Rows from block 4 of a small image classifier, named by matrix and row number. Rows with one number belong to one neuron. Each number is 50 + 15 x the weight over its row's rms, rounded and kept within 0 to 99. All counts start at 0.
After each neuron's rows are labels from the 100 images, of 14848, where the neuron reaches its largest size: "peak on" is the class under the peak; "responds to" is what is common among them. Only what is clearly more common there than usual is listed. The data: simulated stained blood smears.
# gate: MLP gate (model.blocks.4.mlp.gate.weight, 640x320), inputs 160-239
# fc1: MLP up (model.blocks.4.mlp.fc1.weight, 640x320), inputs 160-239
# fc2: MLP down (model.blocks.4.mlp.fc2.weight, 320x640, transposed), outputs 160-239

gate.242:37 73 52 36 40 47 55 22 50 23 76 36 53 26 63 51 56 62 81 49 38 63 49 54 56 55 48 76 68 66 58 50 62 86 63 20 56 53 24 14 47 36 68 59 45 50 32 71 44 25 56 64 54 49 49 55 58 75 44 39 42 67 51 60 59 49 41 71 40 75 66 55 39 29 55 56 42 44 62 67
fc1.242:33 50 69 25 59 33 44 41 42 16 71 54 59 24 70 25 76 48 78 38 43 59 33 36 49 28 67 51 52 43 43 52 36 90 80 31 51 38 33 32 50 21 51 73 57 61 39 51 29 42 61 62 48 40 25 43 58 65 50 49 53 40 49 61 48 55 30 45 64 64 80 39 61 28 46 50 34 77 57 61
fc2.242:40 58 56 38 45 92 47 51 89 65 29 56 70 79 62 44 26 43 26 55 30 80 36 43 37 65 23 21 61 40 39 47 47 60 07 52 57 57 70 64 71 67 49 65 42 72 49 48 48 66 82 41 59 70 38 50 43 56 66 40 38 74 17 51 44 28 48 53 62 24 32 45 38 29 14 69 62 34 42 51
peak on: nucleus; large cell
responds to: kidney-shaped nucleus

gate.77:61 99 53 39 36 34 18 39 54 31 48 55 65 29 48 52 50 44 27 60 27 63 52 57 52 33 57 62 51 56 58 67 40 56 65 29 35 45 37 82 70 68 69 55 59 26 46 56 50 39 56 56 70 56 54 41 56 55 60 42 46 52 60 42 49 32 59 42 42 51 78 47 74 70 52 67 41 46 38 57
fc1.77:50 68 69 52 49 52 23 51 52 50 41 54 67 46 14 53 75 51 27 49 41 37 49 53 72 51 20 44 54 48 42 60 55 35 38 43 57 66 26 63 38 79 75 61 43 53 49 74 56 36 55 53 71 51 58 43 53 44 59 62 67 51 48 69 52 55 53 34 38 74 62 70 56 58 51 42 70 50 56 46
fc2.77:36 24 43 46 56 44 74 52 75 86 51 33 44 80 48 40 49 27 52 42 39 64 41 55 66 56 50 54 70 50 34 32 41 56 30 57 53 67 87 22 45 50 53 36 27 89 58 24 48 43 46 52 61 70 60 41 58 42 35 45 12 36 51 52 30 37 66 57 49 62 53 39 19 62 46 17 52 74 40 43
peak on: nucleus
responds to: band-shaped nucleus

gate.400:64 56 44 49 53 14 37 61 59 54 29 22 57 58 55 42 45 32 18 62 65 56 70 53 53 50 55 71 44 48 46 49 83 15 43 52 50 70 11 79 61 49 31 23 37 30 40 66 56 37 44 53 47 38 27 34 30 81 57 40 62 66 53 54 31 36 47 45 52 71 43 60 43 35 67 72 83 29 59 44
fc1.400:72 55 50 31 36 26 60 37 72 65 44 44 73 33 44 46 49 47 10 63 56 58 64 40 38 45 69 59 45 49 63 56 68 44 52 63 64 66 25 85 36 49 55 38 36 32 60 72 37 28 48 60 60 44 31 42 40 78 60 45 70 65 57 44 45 40 33 42 60 45 34 40 51 39 66 55 84 32 77 19
fc2.400:29 35 33 60 61 59 49 50 73 55 49 54 32 45 56 44 61 49 77 35 53 57 35 48 29 42 55 72 44 46 59 43 14 67 60 30 71 61 58 34 63 65 58 42 41 91 76 42 36 39 67 37 58 28 64 60 58 24 24 83 39 36 44 31 52 83 44 37 65 29 46 41 52 57 25 17 33 53 47 38
peak on: large cell
responds to: band-shaped nucleus

gate.8:57 77 55 25 44 29 48 46 35 48 68 46 38 21 59 42 31 36 28 56 69 37 58 61 66 75 37 67 24 77 41 55 49 65 35 41 37 38 69 84 22 51 43 66 55 38 63 22 37 48 45 42 46 64 43 44 41 52 79 68 73 54 69 61 78 54 50 52 52 52 57 53 59 55 62 69 63 50 54 35
fc1.8:49 61 41 43 43 54 50 26 39 58 51 44 76 51 71 82 69 61 67 38 42 46 69 39 72 52 57 30 30 62 28 72 50 48 14 65 56 47 73 66 49 46 32 73 36 60 62 35 38 33 48 36 62 59 21 16 47 57 73 49 45 64 52 34 40 69 28 36 47 49 15 48 40 35 42 56 52 62 42 55
fc2.8:41 22 47 37 46 51 65 42 52 48 25 73 32 51 75 71 68 44 67 27 78 55 38 32 45 41 62 50 71 37 44 81 63 71 37 56 31 18 36 53 52 44 67 59 60 43 54 37 58 60 68 48 24 37 58 64 55 48 22 48 84 51 69 63 49 24 40 19 60 43 59 56 89 27 60 67 51 57 80 57
peak on: nucleus
responds to: band-shaped nucleus

gate.233:53 70 47 65 61 46 71 68 41 64 66 54 54 19 30 56 50 65 59 73 33 38 50 56 49 64 56 69 59 55 29 28 51 64 43 41 40 62 16 23 36 56 42 50 36 55 45 31 35 66 59 60 56 47 54 54 42 52 37 45 22 56 60 48 53 61 22 58 29 42 51 29 80 47 41 57 51 28 63 32
fc1.233:71 51 75 54 67 53 49 59 48 47 33 34 35 63 53 28 69 36 61 34 47 58 36 58 36 65 75 39 50 38 62 48 38 50 46 48 72 38 73 51 07 38 45 46 50 36 68 47 48 65 52 53 53 46 57 28 59 39 68 73 16 42 41 39 59 79 42 43 51 14 68 53 73 57 72 49 48 77 58 59
fc2.233:55 52 52 14 59 23 43 55 41 74 39 58 76 30 33 73 62 70 32 66 45 41 59 34 66 46 50 58 57 30 31 65 32 33 43 31 37 83 39 77 66 68 37 45 39 51 46 23 54 41 50 48 58 61 90 43 39 55 45 33 56 61 46 47 63 63 41 44 48 58 31 29 39 56 36 44 66 54 64 52
peak on: nucleus; large cell
responds to: band-shaped nucleus

gate.75:20 68 57 37 64 36 54 71 33 37 48 41 58 49 62 67 83 48 35 52 50 44 35 31 52 65 60 33 44 51 45 59 58 57 72 56 49 29 61 44 54 60 51 64 41 48 57 58 60 82 91 76 51 53 46 62 31 75 55 42 89 46 44 51 37 41 50 41 42 66 56 53 32 67 35 53 66 40 25 17
fc1.75:44 55 42 28 70 32 79 56 57 23 54 71 46 57 56 67 70 46 35 60 75 68 24 34 59 65 24 58 60 60 49 52 57 89 47 42 53 40 53 26 54 68 47 48 60 63 35 35 47 83 59 64 60 54 50 46 52 33 39 23 50 47 47 41 34 38 55 77 40 32 45 42 44 33 32 27 66 52 48 43
fc2.75:46 31 47 52 53 60 56 37 82 25 49 53 46 54 34 52 36 65 49 64 38 46 46 59 94 20 36 33 32 43 78 37 57 71 55 37 56 48 41 62 55 33 65 65 71 51 61 48 40 15 25 45 46 65 50 55 26 63 52 47 36 62 30 59 54 58 63 51 55 49 52 53 16 64 59 58 42 36 61 74
peak on: nucleus
responds to: lobed nucleus

gate.556:44 57 59 51 61 50 35 64 41 67 37 40 41 38 57 68 56 53 59 40 51 61 46 65 47 55 46 52 53 79 40 82 64 58 53 36 43 19 54 61 64 40 61 60 65 38 64 63 71 39 20 35 33 34 27 75 42 54 55 45 55 44 78 45 69 52 23 64 70 64 63 32 62 37 44 65 26 60 41 24
fc1.556:69 42 29 38 32 58 48 43 54 54 69 48 58 64 23 17 57 30 52 70 08 29 31 33 23 67 49 56 46 57 57 24 31 57 58 74 58 49 44 53 62 37 61 40 46 71 18 22 38 36 87 49 62 65 52 37 63 45 50 73 32 66 58 45 48 45 70 24 45 42 42 62 82 62 61 46 71 72 68 54
fc2.556:18 44 35 53 35 63 44 62 71 49 42 41 41 44 53 54 36 46 81 59 58 48 63 37 44 58 45 65 53 39 46 61 47 73 23 40 48 56 23 55 72 68 68 40 52 55 56 41 61 16 44 32 32 38 62 44 47 66 48 59 44 53 52 78 56 34 53 58 73 51 45 59 73 40 52 62 45 47 72 74
peak on: large cell
responds to: lobed nucleus